config.toml
model = "audio captioner"
dataset = "struck, bounced, scraped and rolled objects made by modal synthesis"
train_examples = 78125
gain_aug_db = 10
noise_aug = 0.01
n_mels = 64
hop_length = 160
input = "log_mel"
spec_augment = false
win_length = 400
tokenizer = "char"
vocab_size = 28
encoder_arch = "tdnn"
encoder_norm = "batchnorm"
encoder_activation = "relu6"
encoder_channel_attention = "eca"
encoder_depths = [18]
encoder_kernel_size = 3
encoder_stem = "single"
encoder_widths = [384]
fusion = "prefix"
label_smoothing = 0.1
decoder_width = 320
decoder_layers = 12
decoder_norm = "layernorm"
decoder_norm_position = "pre"
decoder_activation = "gelu_tanh"
decoder_mlp_ratio = 4
decoder_head_dim = 32
decoder_fused_qkv = true
decoder_bias = "qkv"
decoder_qk_norm = false
decoder_parallel_block = false
decoder_inner_norm = false
decoder_positions = "rope"
decoder_prefix_bidirectional = false
decoder_connector = "mlp"
decoder_tie_embeddings = true
init = "xavier_uniform"
residual_init = "none"
optimizer = "muon"
muon_scale = "match_rms_adamw"
lr = 0.0048
momentum = 0.95
nesterov = true
orthogonalizer = "newton_schulz_5"
adamw_lr_other_params = 0.0011
grad_clip = 3.0
gradient_centralization = true
steps = 4300
batch_size = 64
epochs = 3.5
lr_schedule = "poly"
final_lr_fraction = 0.01
warmup_steps = 120
weight_decay = 0.2
adamw_weight_decay_other_params = 0.05
Rows from block 6 of the text decoder, named by matrix and row number. Rows with one number belong to one neuron. Each number is 500 + 50 x the weight over its row's rms, rounded and kept within 0 to 999. All counts start at 0. Numbers have three digits each. After the name is the row's rms in percent of the matrix's.
# fc1: MLP up (decoder.blocks.6.mlp.fc1.weight, 1280x320), inputs 240-319
# fc2: MLP down (decoder.blocks.6.mlp.fc2.weight, 320x1280, transposed), outputs 240-319
fc1.479 114:465500503460410478503487566515528542416523418428473512511467606533506448470496493560494477548467446533495551484511445476517502500457491561462553444545494460480477456528433422561604355581554426515562497534482475505409437551512456476515456530
fc2.479 118:451495520593458501541516472422457487600542534492507476418540522492531540472459543469510559438512519487473422487493475511514425547508579495486531512426495524488472598524523533541488545411440520459434483542472500495508541448478514509452528526
fc1.480 106:505501555503479473544551615505567610493407577544498479585448436572518520520449522526515527483420457465443539467503570465448535521488421504536554533451491434553449529523469533519554488488479492466459569522617531409443444432470370580523466476
fc2.480 099:386501603476527513439390449497538421508560411414490512419527513482477511431539457540529575538530526524483518534533494522552486408471483491506579429461448556527586454480448559484448504515511568531576468418448482585458513462497623504489552454
fc1.481 087:536536566492526454521509504563524537558498548550551479331486536546469503464524516415535420502575452504415511458513554450469453483546601543599586386475450513482563489470494543499533513517524574573479493449474539470480466550573497469442546562
fc2.481 087:481497500537566490445489454497524447514426434485533473543455537416503533522479540524434516455424520529504554589530480468544532562472490440455429589418501379511444472487481507406518573486571478575583420430471393520437447600416481498412445444
fc1.482 124:463357490525455638485405507495536547465445384494492537533424456476538471476505496433534515551577564518540576535462505478578513593435493471455460466500506469556527469497496424500498507624440428516566440564394506474496458467434463517379425563
fc2.482 129:515500486583531560464463534521492569464493521459490533381534488537502435519585443501562532500389428594591459449542479499506481507484519492502568511533517536494452572422448484457477416471396471535496457470470461515501504569493503471551476475
fc1.483 112:492553590407586606412514505437497495478543487488556504537558454505502532501446548472425468514419435521478508521479558491516555436421536544527564466479498543509505512461474490492535426524479488613515591553436443481503517530470477472483509500
fc2.483 099:578475408508493440405496496493552521504552482507560604528427520511525512563506483511438484532486441532503480523518572466476528454495460553509480428392542455551493458567566524533502439559486503606468576589430505448522536363516475512486507582
fc1.484 084:523506456524519581439495440477437526446447395471516515468471453533528496507512485490557448553535478439522455488520564530559408503465563536498531474481375503502547473426459472495518484557477483558540559507457491568571543512529444511497579504
fc2.484 094:371469501468365547471495510512540553489496505521569419501546615505563604527473515419492494559456529507432551580512453405528514530411551545536486542473549494511461453555441554454446530501465550411533519424514426531543482504359522574461496405
fc1.485 103:382371419511526604586446489509460533453463509468545497550493530446497531468527398443592495458429493414507510553601509492484499467458579524524579458499524502515517496424406507487476496495507496519573489552537526435539433505495520515401615498
fc2.485 119:513440513555418452461461538585485485505535553509540404562533499492538548466463442460461604590554590577500540395519521537564463514531449511495598539471465532604478435505399481553458500534542497470454547431442571549533498437502507496522460548
fc1.486 084:529486453532470458460486501499481462493487494452505474451484477553537572566606485568460446503500446468541590587434595492528487424476527447539464591525517515642549487467479435529506439560587624430549481545495409391424490586562530471503503493
fc2.486 087:525510534491561568539567632515413596428536480582501404486509574447461469509509538521599555532517530459481394492471441461496474524498438590524476495509412501406443537564545459449496454471434508504462472446520504523437480499473449529487531417
fc1.487 115:481512554491564518489421526540541577507489510472520579478566478481489548438471428418487537554463434539464488534536519477532347600465516523427478547519489526535471485492503575460566533574485487553598509453416400577478466494617362534552508535
fc2.487 106:539557558530443490466575477529547514515549523490516542446582440460555441529516519512479481439453504505553535583491435543381479567530452535460470427444545522474534553486531505527503501491463457517486457486364529565426400517573450534509431398
fc1.488 095:480540501558532517525507486476527496524329484537544455526483466513434512468540485588496593585610493504513538487464544429486488385560478368513449432410442673450585485501501514441479485496523515563536491434504438509537454403616591514430480571
fc2.488 105:447527480499457507514449576473396579460498466488525480533477513477550388479501540496558471402496447489568536549549485514469476532455519570491536541522467445519449421461586567443533514476522424416456510435481479547451524516536507455492588437
fc1.489 105:539463529579477494620488488525419507410496464463414496608494487597450519501433575475448479543475470605560525474496506505464575467569565522472523427489415498533511487535562536482433464499571494601487531498472480474397526442552489601550500471
fc2.489 102:443465524462571376420510454509448458548447535531481454509472551499584476586514511462542609547473532419515367441510579487594589465460479473595506507424460450499453485417481495461483521515389496519461499555460548528553437524425532531498495501
fc1.490 092:548524488433546536564514493434444476439631475507587533460495499452450427534509497453484472560463517530534636506390548461523566472574380445519503470496518484512570548571575523506568561559544567542551427581539394473469536448581525423557523482
fc2.490 097:487468477503454572485502494522575465493435519481489443530458561492553471436439625578504490478548578530505327499575488512488484517434592579507609514587500491466491485401472490437421459458523502439478578401511495472542419497444485524505458451
fc1.491 129:459509561304482514424495418541518479494450495485553475514472452398490570532558511469437575598578514474493522487512485545523472447464509406435549502556471539433456461519558479532533486557517496535543478564453442482532546430476596450598461484
fc2.491 138:521425490550525645471435473573515496589544511608510492463413485520555472531525483461460463512547558467482504574517517447490561524449553477433548607583452533453476538455508476484532626443571380465423497518422587438525470574499579506554571536
fc1.492 080:458582479569522512448514355478473517536367513623457514530452471419468505502516488458490477551463451445471558434549517461546520581470476486499531420569558428403425455535476495501456518428510507478531466454591477453514473526550468520554559622
fc2.492 085:531478488462448518602505489446511384390572447446484460558540518462565433428433518504427470472463534520481492537454499547475503372511519470469591607540477585536535531424587465563528464519456415515517581426472514432455473526442495482492516470
fc1.493 121:476505489451509501502526531466531555503591530542494553456480588414489492457393513625537486600451627464447427486485490480507467414381516521408515480604494495463463469539515455512527507443535505599486471500429524478548496540544478461558423523
fc2.493 112:566502488441536508517494506572523511477481475504475554453526488425472506493521493518508465552511464472625533503504564544449517552556483455536567565501547431592486514454461479521483465520439423418548537601476490500516554467468487514544492488
fc1.494 107:473541504504375480373487446567479469409495461564616395539541435424419512442569461526434494501514525481591466490470426494453565387515433471551544502563471491435505625523491487555533480546485479502531432478383510493520458480540481523549431611
fc2.494 113:494378586478531554495502475463484606566550503496474534527375485546473602540426488508522527541551484575474381529534606465479449582502532509565417500537497548438507503482471594484417429507544522506506597442488533483572509448455553440488527432
fc1.495 090:455507464430456552469527494488478543535482493443557375555497534472480429494509557494602506474370548570520522544392492487497515553438435447420470496509487418533558561483416455429508511505652575486499482481458491485485568506475566526448475535
fc2.495 090:534468527525428528534584496470457458477511409566437510510427463522556530534539440528463494511486418470593492533504477468469471436562489486573560513506463561525490465528567553546443518579434479511502480531506533515491538486483466476511592463
fc1.496 094:502496465508497463522428572569553503459510545455487472458509531471557537519450539434599439495558523550573553476516485482547536496515534491518462521476495462435441503417531540439555557497511479493480537527529493507614472501539539464594528536
fc2.496 094:464511514540462492472517533491423498439514421433518482462539543460479432433541454523466538488486570530462422513502419590557441540431445546485553527526559514443545542571540534511474526579527529469494472511568523440404480524393465608412518447
fc1.497 111:459575512588521473512477490471541483482508394462520565483525565519507477496610512549467588484606513464441562454505432464479531418532496480475536598538515592544490572510572408419464458603477483513515445479471433513508461583500481458478517549
fc2.497 115:555436431473477519498570511542472410519517512516513477472473465570452511474486464506511457412485511541507493432495473457525459530544518528491544415479463422503479438544469565510497524496561510499545455476452557462504531439653534570489494545
fc1.498 112:403410415422512474427454525556509534588460448439360500402496495501500527507513565600480478537469546512530487600459507511443495533493415495530456532519527560505517541518468555513426527577544472445388426476547534586494523501494484494526491467
fc2.498 107:545473537453451552542463510469553539485448560602419498525464602501472490458510378499463447535489469477520455480473567502458579513503499412540561368515507444507555471526481512554488534454492546603542523452527485453446466452448560491478500601
fc1.499 092:453491474531482484487463516573483551573438466501519511561493535470532547514515467520478437483515511466451516561478495477437487535649539598576463481474512452378520463509584473505416541568481454499458446477425489443539497537490615506524427547
fc2.499 092:447566464465546537519502545452389511473522517465493565455471484549489544389536546523517528487458497524562479551456455459467539430434476450490559423470492545472482500519437493550498360532519506482491513523513482443526573426527588581547509426
fc1.500 084:378550499440392511413513531523425552449558514470540387600538480576568543553522480449517528431518493512489492493534422476550427471487469433506454432485569422526588488503524533486510414536475481534559488503487512495517451605567431468536516506
fc2.500 083:518440503472494458510495550451496536567410456508478564438545475464464460402535483446542547465485502541526411576498638609407470489508622507493491503571391492555519503611439422521449570510431524496461530552508466514529525448524539465481495466
fc1.501 099:436539540457385524556564512538484441505497444509535527629539439392420523500479503597581455479539564586482465538368532475504549411460530481544455458426405459540467486494494576405523416483595478491565481531486586458493464455474448486529472530
fc2.501 097:541526399508455508415569468475457507389424599425512449419484541544524483446498476456433449551487495508502554445567486474460497518528548496457456509478533512582518590519528410506437564456411492576421537479534522470536546476514490496503564524
fc1.502 122:485504445414448510519435558545514566521478480531538446530425458547537472485465555509506439579483502518483472598499516546480482475526410427426520439547540511539525518545545537546487485558523395507433466522457563504519510522479416465489487542
fc2.502 117:555522525509425514462488512489514438500478515549497468461429564482534498476500466455455414490517512434522463525430451480551471559528599565509539430524547534448542506471499513581491529471519418482383454507501526486412461471482491504505441510
fc1.503 109:558512472514483503463608467413503505467594521547525429491484534515533529497466613500501472558413484482556480590522471540466460522457515494515498484441500463507504600546427524533578545550383532485499543437487498456500506464488570509515547498
fc2.503 099:467477518512534500478476507545586441597477590569555510418457516526477547563494502447460515467481539475466529509473492573401453524529464573541460492580544484425431575454564359587456503364497473421504444549518473554536502415448528468554557467
fc1.504 116:560400582510554456490504568551463525584452515432425552417589519445473565504505510513489407471508523493505552494536532481523544489521504493499476406470485552563505537433454528519584579568521451492489461530476514441581586476628480537552345443
fc2.504 115:575433464508484595503506456550431520563583537538464433543492503493463554509564462424506470522454587486405502517552576480466481493487493555533494496409503432481473545517469454493470470517492512451539589447474530516432486583397499574537546436
fc1.505 112:537488444450424535447500463561548399490413577455486519516488482465499407451472574486572432551461424570504529506543554488528538492523500460519429439443446528460464488660545527555511534520486499484530469530559509425509522514583565501479495522
fc2.505 101:432546555533481524490478537504503544511499501609500409558546525508515510577514427497491520536399505500506408503462499543496441515524503451491541485545406534467607529510443517473506579498447571495504502487386517501574509515577483515563525557
fc1.506 102:513550475543534533538451458397459550509448456488544524473456532584435399453524483465568479524500459575383546415434502535597477548559584490436438468481569528535506444540503544480469468592521515548594481438523415474512494490481481497616557627
fc2.506 101:430454486384472557495460563525483552501474518457445463565491571486429504483474432427414417519493507412545476513552503473540506503448514489537560540554457506585409465470559632562539460491506458467531553608564541456473505475429457503491479488
fc1.507 066:546411443509461406411437483494449489530462515485553547564534404522537530540464482482424492487525477519454584461454539413492491491501466386496468441458479546497466462476489551521501492520472566368375471469455539581491474510454583466472464466
fc2.507 073:485559548435517491451428507532609461498505531475428534536479641520424532508453505494487406577533517438523467487523536539528508507502470476433589491528455512503477542514484444528540544466504487548524521493511463477553568530501411515498430415
fc1.508 122:540507443606538489516364412490509443483417544481406486508475493540473481497462474573568365470563478376499524463506505466487482461558508440451543520561587468522503530577459475507468467533395495501473496439441526609430487401557519416430504538
fc2.508 118:507489507526500502491561504622466569493413485515456427507471493478473504455429454498480554534519387518483420518483458532531482560441451532563503487506421511560536478555479507516531481518575540512620538490508506533499525502519567491521480516
fc1.509 080:603463455478515502484513523499594456529566474572569527603527546449551487497492492520405402494466508482483526478536553510521422582414445487481483510556536528472487517489503492464442449479460538451503487547508478504478459425524538430541568462
fc2.509 080:573373508482521527479463441507449524543493549473505528513516573514475572464448445562522472493537492433425454546575552405524544482506628502535497552457484494534425556396458506516559499563466538473525535492485431511515534553524440563528520539
fc1.510 105:553515542460530417533527525423483440432447496452459481430466488475463528428509375539531505497491515554573460568545572536498586557509447496457545598452609535500466469509497582467518510392457548556565571467533502462518490538620398480521456403
fc2.510 109:587569470548406559589436496536540518514486547486528515449510531437496554537545484574571427515583439510540626428506426481443418466519590511510485442532447464597459622464440433466511490455464526407428368525549480511489486442483563459437527478
fc1.511 085:481352530449489430494455610511612535378456461448454482467491425497496531560587520438489527433553480554461506507520453523518571610497376452528477546515439528535493543540549483455610535489441586527438464445556439492560506473539690490440433536
fc2.511 091:489542552508549488512491451557456535439504433553412451502458551410527432537530452429453465546465496378440464485485550539603427511425510520542531490459600531535478464508482416561487478483486533536450529468462514522402593510421565495490568559
fc1.512 075:456461445510467550511494527551516423622468496480576496589414552512507519546507588505542426507437522450463495472476513435472539497459497508519544589469411480519560466408467412473437474533522534486424525481510466579552546543449451495458476485
fc2.512 075:487526502467482426536532562447504541466589475485502520494507422438411488418409512496512466457531473515508502486521328508524475491585391547522475597526418473493467509542463494512588535490412430510577444551520500430568397507521426500498504452
fc1.513 109:508487481401459497490537631423502517555516467541482468526480464549572522409464621572533525481478440499516485495470418536602512510507417506522485471575555469448447408478513496537538516541374410517559538507518538486503510501507458576426474498
fc2.513 115:452495520517464538607468416493511479460408574526569509510540593473558475453494386483527454535477531544526471512570471477534515492500500495456549519504419489448508521616449445416559519475375502473538451544475490563570427428457513420516462501
fc1.514 101:496515535518519531414454525591465424524453496496515539447556454471489404461404494490467539555443508506499529445507517439442473531414556404413467515561568567553491528541448573599536501509576514520582455594370473448480563471515473415457529544
fc2.514 106:535479422526438559476537514557492474475490453556534490568504514502541535569537537564523503483490449523466515539423511496498456498483540572495502558461471412480534379466496497491439502478582503543501503537523551448563491520503517567442484535
fc1.515 126:503472570596597480571515501556502402499566484520514559448525497509498421537539581465475418482524511555511528588471564508514615490451568598531555464583440522506498499526444512481574439576597548540552492487464495554530601485465563552468502515
fc2.515 125:553549537570539497437525520516584527542454484511423425539528472497543599443543428475523519527430440539485593455477515501487530516486431446477469477472550483542429476446601516447478643432594428482381535407464459511516475569517482535531504454
fc1.516 092:542493474476551451528540529428506491467535482492425402496413503431510419445552529502516424391446488491560497540538445533480481486556477547506588527564459494452571429541463566444537442489513493461488487515461437462534586469546534475533502415
fc2.516 094:492480562538518519496439497485520500468442431496530499498560499556517482498404497488468559519544474565442588451557412461408520557455524486501557495551525500517508553486590486561528571472550511544496646468549476541555467490485475495444480561
fc1.517 123:452482412448541458494547559513488633458491420535463420402489537417479462555522456476534551583537528497451494600450474448459556522446449474455566534585572569501548464454477499522573585559586437442583482509484463559485428450604525513461437464
fc2.517 112:490485556450522525545545473579534541480548519473483435504459477538465553433428479441466487475536514511515565418504521560458462457469547515569501499453452406435424497483567498499440420473476568445468435532521405453447539461462553452532508467
fc1.518 112:447465491578465437492439635549404502508486491434476440530472498409534484479489546473543535456512502543648457529404550464438504479414500505526528518490536536462523489522520522486481482425471543497558464509496531573584536518537526565392630379
fc2.518 117:478573518520466488474513536443575529600552487494501512430477481533440527469388431450573486500525526469483478416489475592517520578500493494510560481483486557536491563476474523473503471630465439513494544409498555559360473406580581519438513531
fc1.519 095:449454495549459545391528560550464507501542517439447478608417433492533491523542499469478484451459520490571532487520457479487505533454533476591470500481428534491595524455423427470608466606470569452508516494472410441516476501404454495550467450
fc2.519 106:509469540489444470482535422459511488397481408440457506489566510415570416520408485482476553567557565556422542498501475611477479519558473445500536558446511476416447547566436597523405520417533518556508434502515501549541489461521428522461506437
fc1.520 104:698478496400569456582510471517523541537570539478412483470524553462485535462427498513416458521443411460507483463575482532499501490539479511532542454450490421561452473494389561511468435514485543432534405444555414463436528419569542584471499502
fc2.520 099:484439558486561535452508415441527523532460440495520545503483501476516468547540469504541486503560451462518592505506485561415508483514455529522453371547491447475468437499498427548538538497453609566497591460581544492445436487433502523441512561
fc1.521 088:561483505458567512402394530475484567513522499492570579418537461423458505527497513447545475451521444543412548464550528547468542432458466421511504554510562494522523531582517601452529471570494604539498526502460450594623490472499413443433482511
fc2.521 090:432414592528450458573642559487516541454451477518475403532464522555535512449478426555534508583496458436525451501514569463584556492514516512493518430525605527512453448486483525450525485416474500507451433549522513549529511574494550498430526470
fc1.522 119:408482414518566492539550503528407555475456581468560511474543486484485469472472418549498584410454449598441417589470590496502495462411543460388414592548612493460430490520531455520611486523495473630537537604481530458567519489468558492492491506
fc2.522 106:485486472584490475581580491468493513467556401477563426547429507516460574368519592467514449457486440497478471452474444459562471548513586430612523456513545542547550490519502498527478519481507451431501611452420451595454476513552461460482526554
fc1.523 098:516458507446328450470477587476526513443554516499500410522519432426514540548554461504490512528472456521482556551571524501369577452487556499467489542515526497443476576514411558556590529513493522583466461417535491505477482510514483482528559503
fc2.523 101:517522484516499553524509440513488498479580500643534582491501566561496508440501492452476506605443454536465472489494516500559465498481443462513429447507473548579567403453502447463446441484453628537489484471464443529529436484537517544564578525
fc1.524 097:521475477591497512354568480544514533522453413575546439503530547477414435556422484456473497520575482566444485436526435457550401536508477479480427508450537643524510570502427439466612521540479492491550554419467455550470504495503401510579531488
fc2.524 099:475535473535420438482429484437513365535581563441416527519468541498512604387439458470467513528490522556445439484511494513500549452540521571532470462504445417545465439573549529542391536518467540543516498559464409492537497499485528536513422465
fc1.525 094:499432448542593410527524535463564466520427527553524499476504531503429546460465536582525488576421589517474533428509451529480498537517495474473468503486531457488402470513412428639485481439507418525510389485472479370486525467546516435543439415
fc2.525 099:514593496681467482459539420545481478430488478514516423567490469549538482493467434510535436450441490467509526568548490480466484440463468514526539485443448468571583494477595526463501572470511600577442529516474593494616574525523510604476493534
fc1.526 108:509529497478517430447524498559527513486533475579414596483511534519447490459449469521513467541536463561481503463450646466487521488465483475475505509568495543483524494446436427444411489475580513579458547500427533367468523475418498504483544516
fc2.526 118:513542585528546542494594495531449516549441461522462423586525644446443504562563489519486578475444502393554517586471496406521500522448502501509467535470486505392427431540549539559534513494459530531480458470478585539501521448553517465502550539
fc1.527 137:617469526456538430485587515490559542464528571536558402412467596339477513557488581472550443479449506513522491560488580514545554560442475478475450487454587571488539504439464455543510491526507623423487461503543451453447532500552509532454525466
fc2.527 122:520481491477422586478531460512504508450483515579549604518498432605532502480549459499514540458493432443479633430485499493473471597513517461566584516560513386548540452539439519552574482461500524503480485538444541522490486524502426520422502474
fc1.528 148:536483546551515457465498524549490454511427574473498469463460508462573527553523527440477437512477495536460571525456485455489422590466552550541535484539546541555479552455464538455568505571405482500538524503460407500485437542487465464460536557
fc2.528 141:517565578475522538542582527427532515480517494543438455501584441431501438484451506585505519568463511417449495522533614596453548577530464476547472494467513465533573520470505473475418569510469505529411480546490502478492499567447469530469421466
fc1.529 101:591449480515537489531481564384477514482378604543467524520554520557537510501534368538476414425456518499485437566486527577535558596533512491535485490596490430470469417517540465621452507493541498357509451509560497418572516527578633613468515472
fc2.529 112:436597507580457547491496499423486594420583458479504542499458452471519497473493552399581520602524510478574588493513489410391510507518499544466492489526431497482516529437536441474552526559494476584442608511501513576486534603396474479519534463
fc1.530 077:466590551469492528554458615589445479438517441558552374465484542487438535480650501485534431499526501521532407568487379456559598523607547520528495499480447440454525494504483526499637533526482476511383564447445516550461443395618442418517583539
fc2.530 087:541480528585481511541488521472496505482524518432513529543480452512555562503490492524411518443484439501523525487503544561467493501468515437536437600554514462395580474462565528469460439557542557502498435491508456486557417421423479459425490491
fc1.531 084:517511537574441556441455554551529487532400490556502538472518563470452615492554587572448488513465448398498440523496456610474535487536388432558547501513466534490441399476465456499551486502589578494481479455444546564620469478512534440485509532
fc2.531 083:490501511518594460538502452491440530464524534439512538483524462472440444446534589490535495446483457630467447461462456456427483564436507544460464498521570581449498449499556530432526516524487525438467555540479527546502487518547488388572489407
fc1.532 117:564463475452528473493425575610482578564506512477527567504550477508465560512545495515484537431427423484434561519397461550540529508415537454413488439479489436458460433571432538512543481481429556501574463474539457513454435428515479491508446473
fc2.532 117:458436584502529516564476595564466553497518516455570557512448523425482504572484528566557567422513437491528502450592530404478460520462416493488493444503546522553534432430492464461409471538565488535480460450469493451505544448494514492457528538
fc1.533 130:434483468422480439521544458402495475533497416541520416527411437557492524399449519502558451528509521450488464542546506477453362557466546383583440529607469457522470455511505480439546429578557514555484483516503504420507529525536526606492519406
fc2.533 130:406485542576552514545562481539487456491480392481486538513492563473458435592557505483456464473574535501544428419600505521625542449547600551421527454420550492391543454526517496472539522496522498483532521513527538445466505491486456495466427549
fc1.534 081:485562561557555531440552514480500513329474533439479451525498507561482516636389453557411487495462454435446476448584463439513510510490508526555539576457546501496493558432583540411517476537483494487502524483510582488511497512434506492449544435
fc2.534 083:500455478493376547589460401534537517587556468557565552505473525436516455376578461469503499482460491547558490534382560609488465471430493473517452503588507506507524395490479517523455566515518546455458493496514408565476447503478565557486487540
fc1.535 058:481403585468542464538519429535470441486437491479426500491489522522532465525456507517424452493513441540492569483598546436447608472543466549465536423444523483581503499523479588433522483470503479619506487494611412489512519545533539474431506496
fc2.535 058:564440511543418536506501524489554493492426463490556473567562489562494458524493421498486493507548507456553496569518486428547410521440508530478517513544576499419482454438535439539599581560579568506565458419562572420497447581399456549523528481
fc1.536 046:513548549491607487529427459517451566504482471470475514522422577510440531437540562508552458506423498480533571578585464479567490412460536574520560512449554486473424447529450484554498544499509596419474486540480509543499557510421480514493492499
fc2.536 053:473439426601479466504525566498427446415466582499572477482507488585524458555487526470408550422543414456502413484422465435503514564490490543515487461575538557504498474475514512400515477587451543560507527451597462459532463523494493507477547510
fc1.537 110:424465469573553456540529556479461449535504530455414504496433443502430503423568463556540467519485515527567439492588470476484510451528499489567427550579601429462471523487537465436449472510498449584468491539467586447479419467482509440532473445
fc2.537 113:400617487485498510414466436508573404412514534474505418489532486599528558603442490505519498469544482510451495558520436412445539529467587526474474434480479449498517499528562435422513614480539587455503509469513521552482486545439489516566467475
fc1.538 084:477457461611507477495546432505447552456430524547443511531469468467469505506544514508449554409476510464610449542491483454541511475571431480548570507497520528511489498548477567503594490633473445299466489525465506526572543566441608417476496459
fc2.538 083:585476568580470385519477451486514502561412464482493488493482503544501572483430496440525490570516426516416516491404517519480462449443470512573592487594474531429493474483457500468460557483563500485499611425557533460588478549613506508403566514
fc1.539 112:475465480511396550502485509509504489404470434585479563524492488630469511460478457480508556575585559463510494475487449486428600525488446461535465470413449497393461572491537429634531438500566533549487513611516575429490534575524416482544515429
fc2.539 109:577472560545427529480498458536509528503456472538432512482555486428485526563605391488558496504512527632488414575429436460564442470529461551486499489572436462511507439551521618409515530510409527437493509487467556463526538501509621524475450529
fc1.540 116:545476428513422510539461365446545505401468490505565530550498452505602476532475507509536478569375551503506516475421447530524545620521475542456469497452565497539533445499435571510545538511462439460478489538414500541560527504448572536466383536
fc2.540 114:562492547522516519485550518432426469448519527467494448431544412451532494600447487449490553543570577487429532528524499512531496378428499544592421526526478466482561528421432449569481520407513529554411448530476539475535517428448553533438542550
fc1.541 132:604612420517549427621503452411524480491465439508447523504505405471620535508538550528499477453562488471566465544484400503513493485486477598515523481551418508540515472445571467505517453456428475485515462507472511458481487473522496530483511512
fc2.541 129:467464537539535555479570423570460414497515539527522453572550430425485566396646486603555417442477494455486641527541451520448530525508511536505524483540539546492483453467419468402529557531538520525556516357521525472560524521495404451566436526
fc1.542 100:521569595416464496458430480546501507479458452442534560408484475511505529600442505593531474538560441526516476536438423454523512479451443552503441490471409467479421517595520508457545531568455458502576479482554519409469496633526409406505529487
fc2.542 102:513494520564590485483527528518543415408498583514532526518409525514518432496528483525542469522507581542475455433500469539501473507554581449435527486477581480470549566447413459535478477444524487490505519483466411549581486408637515437520522507
fc1.543 101:516448501626402527468577431545478508576496494461486581541533441512512490485487434517499525513516522571482473440503431393474480512477571434466433448530496498446509516496437467544423474510493493521498492641528486498541458498570466504416470497
fc2.543 100:549380494460460510579461591455452518540559516418537574344460429434441484540484505640492607511581615462499482537495510471405472497588458497569508541444469552467502519538566543493490539494522542519428437504546465490515577495576512571534473546
fc1.544 115:455477489596492606584481531443495501476457569499506492493503551384475489463595497565537569512578502609580474502429485502448553546434454460492435420454526476474447527490466525550514507506462410512467592518512441514527527460475405488517516487
fc2.544 111:479480430526548359444422570583623584466513439458501586660566471541454514538489454405521428490517554518531531480510546482516536586506455494484448479424516634611526526483538510499436424505502541573562470460509561489440555538478509512489501507
fc1.545 116:450535415535478588481489536533372499470548498530472494381510474443484449473462500494468458519480513573402384521502469453544518513476565489515418545569474515469497475571584513514514550466539425402497533517528539443376564460642495478497513426
fc2.545 116:498478541455564447501516525496507540485423479476362503529421485554550524525443383440531516479559451447595537468463555473468526503515400518510458497443539408485501490512521400505467423507490611559488438496459548578528453560486467552453489535
fc1.546 099:511468473531417415492501483527467523584561549509531428463534513552531521537537491500463586491514597459425621573530469524611426532540543449521493415536513492469523510474473441456539494551541566480539428474470506440485478589529505465443515513
fc2.546 106:464484518467443511524559531503465527500443479462511560544548496367502507579517490563531563563533550529571494577504546589420463480535639385492627434423579471490564458466474492522524449621534460499529472493458437489507478512541488500504472511
fc1.547 130:492542450409455627491433537410483449531560420459441534472574403508480440478452521541456454486525546508415518430452470480567456551629423448477440461521422613522527551437454523424497460503554505500545494429510406597507599584548470539509476559
fc2.547 118:494544441518531478418515523425492499488502492520461465468533476447528479508530458518517557528472593468425549498485580497469451468499447618486504446493399477429591493459506551513502399596508495437482511483413454526417540412622460524493497572
fc1.548 123:509502585437551470543382571524600550458480481453448482455423475520573619447535508559431457395362539421566538558463497477402492569549469520530536581461524542593522520436486493500581452482563487455633518409451574471469530544573454538471478535
fc2.548 115:443535492500421559489499501506485514531465448494493506491498557479484497520533547482517465464492606559434394422533431495461525464487475478574507560492527492517485394522604449510407550493451520495468428562494476526470504561478491538536520498
fc1.549 110:509518441474553489549531495463481354486522573451474469522507525374448535578595511529489546460546577470561605437489539484564543482475539609539582515523530464600413484569528451460500537421471548565584518493552475528516404486501517528479484502
fc2.549 118:562482573518586516540525566498452535580473487496548485494491435536407489518452520518532410542496546585480582586577443540480496528544466474419472482503541485497467546509423627494516521545497440598501486503460480487385518545556444471535519499
fc1.550 087:476537490492476509495536553581424503419513494547486499563545487483558449523545525538565507551439446560544443488511378497478553489527473566593414532440434536578553501503476469415561546488525572491522421441392501532425432531500498529500503551
fc2.550 089:455497496505459513500528398397504477520523553434533513592418484519489525436488487490377538411516525467428493459394482613587411540502495511518593563501600446397421536457537504514471524526517533537555664588538539455573509508563479489508524517
fc1.551 088:448435384506544487555544556501591519487515460437554486509534498516456505376541459459485485453542473481551495462459462488507472507516453509513406430501508482466437456477520558448552489465511528519448565479588517376504570577565515534454456485
fc2.551 089:527490522574557455450467588460409484355557448499446550513492495505444570463541538494508439482527511444459527398498443546535532526488565414497547565463469550475477518457473485522468549588446437469505495472515400527448427451476446544482607570
fc1.552 101:433556488434540497466449512517472499486475545423519446589535504473443473504442476501424488522457442440503544524571520440544479467418590530595524474500548496496532491627567428534536487507503451556552510513482524514505535429457513527536516398
fc2.552 093:552504409497490563475504476531509557465488567621542530428543413563564444549500468484490487529464427565554500513561484427480502565471583472500534352527499604540542465493531563589460515501582464534498475566511466433573489510468513509474487520
fc1.553 104:567475506498583491476592571460473570487548518513477490538520550521478461418493411529554427484504496476587493557470504405491397446517406366505497484548479454496571571506464495493561496532544526470471530512470504488491449470508485506543501545
fc2.553 099:471551539539499530540513558479444512537466521606586491521468542535559502519521489440474606440506470463513525513439523439585548557514465498513481441500499555555499442542408515544531424553395539523609540491603529498525553485476529600513563506
fc1.554 137:503450473575540520454481459618523469413501437494535503494453468524522408463571573443518456497479578449494449590516534488570550479403568494435549393540538437532554509442509454486574476569446501524535476440502515518522519445567572474382543561
fc2.554 134:492474493496583449511456502402476522440518553519443423448487474494467509501473419572512446482387469439476528522453481525446623565536531502493553524450435552570365492459498445525449403503594489465607438438469565611564569485421550508466520487
fc1.555 090:555393414541452518438374429566606555540507491447485563525427493489578496561477549522525478508536572526454491453469414505474485484548478415549576492540471606534562534513514511512505451587503517471420476569555461464450384554491536566439497567
fc2.555 093:472478472517476483562565459463472565525459587493464487481448507550522438543488562448477486538490547512532463524457521489485478429522526568484428579486496517511473519545538489526556480507537429375594459486504504472514579463576433624499550485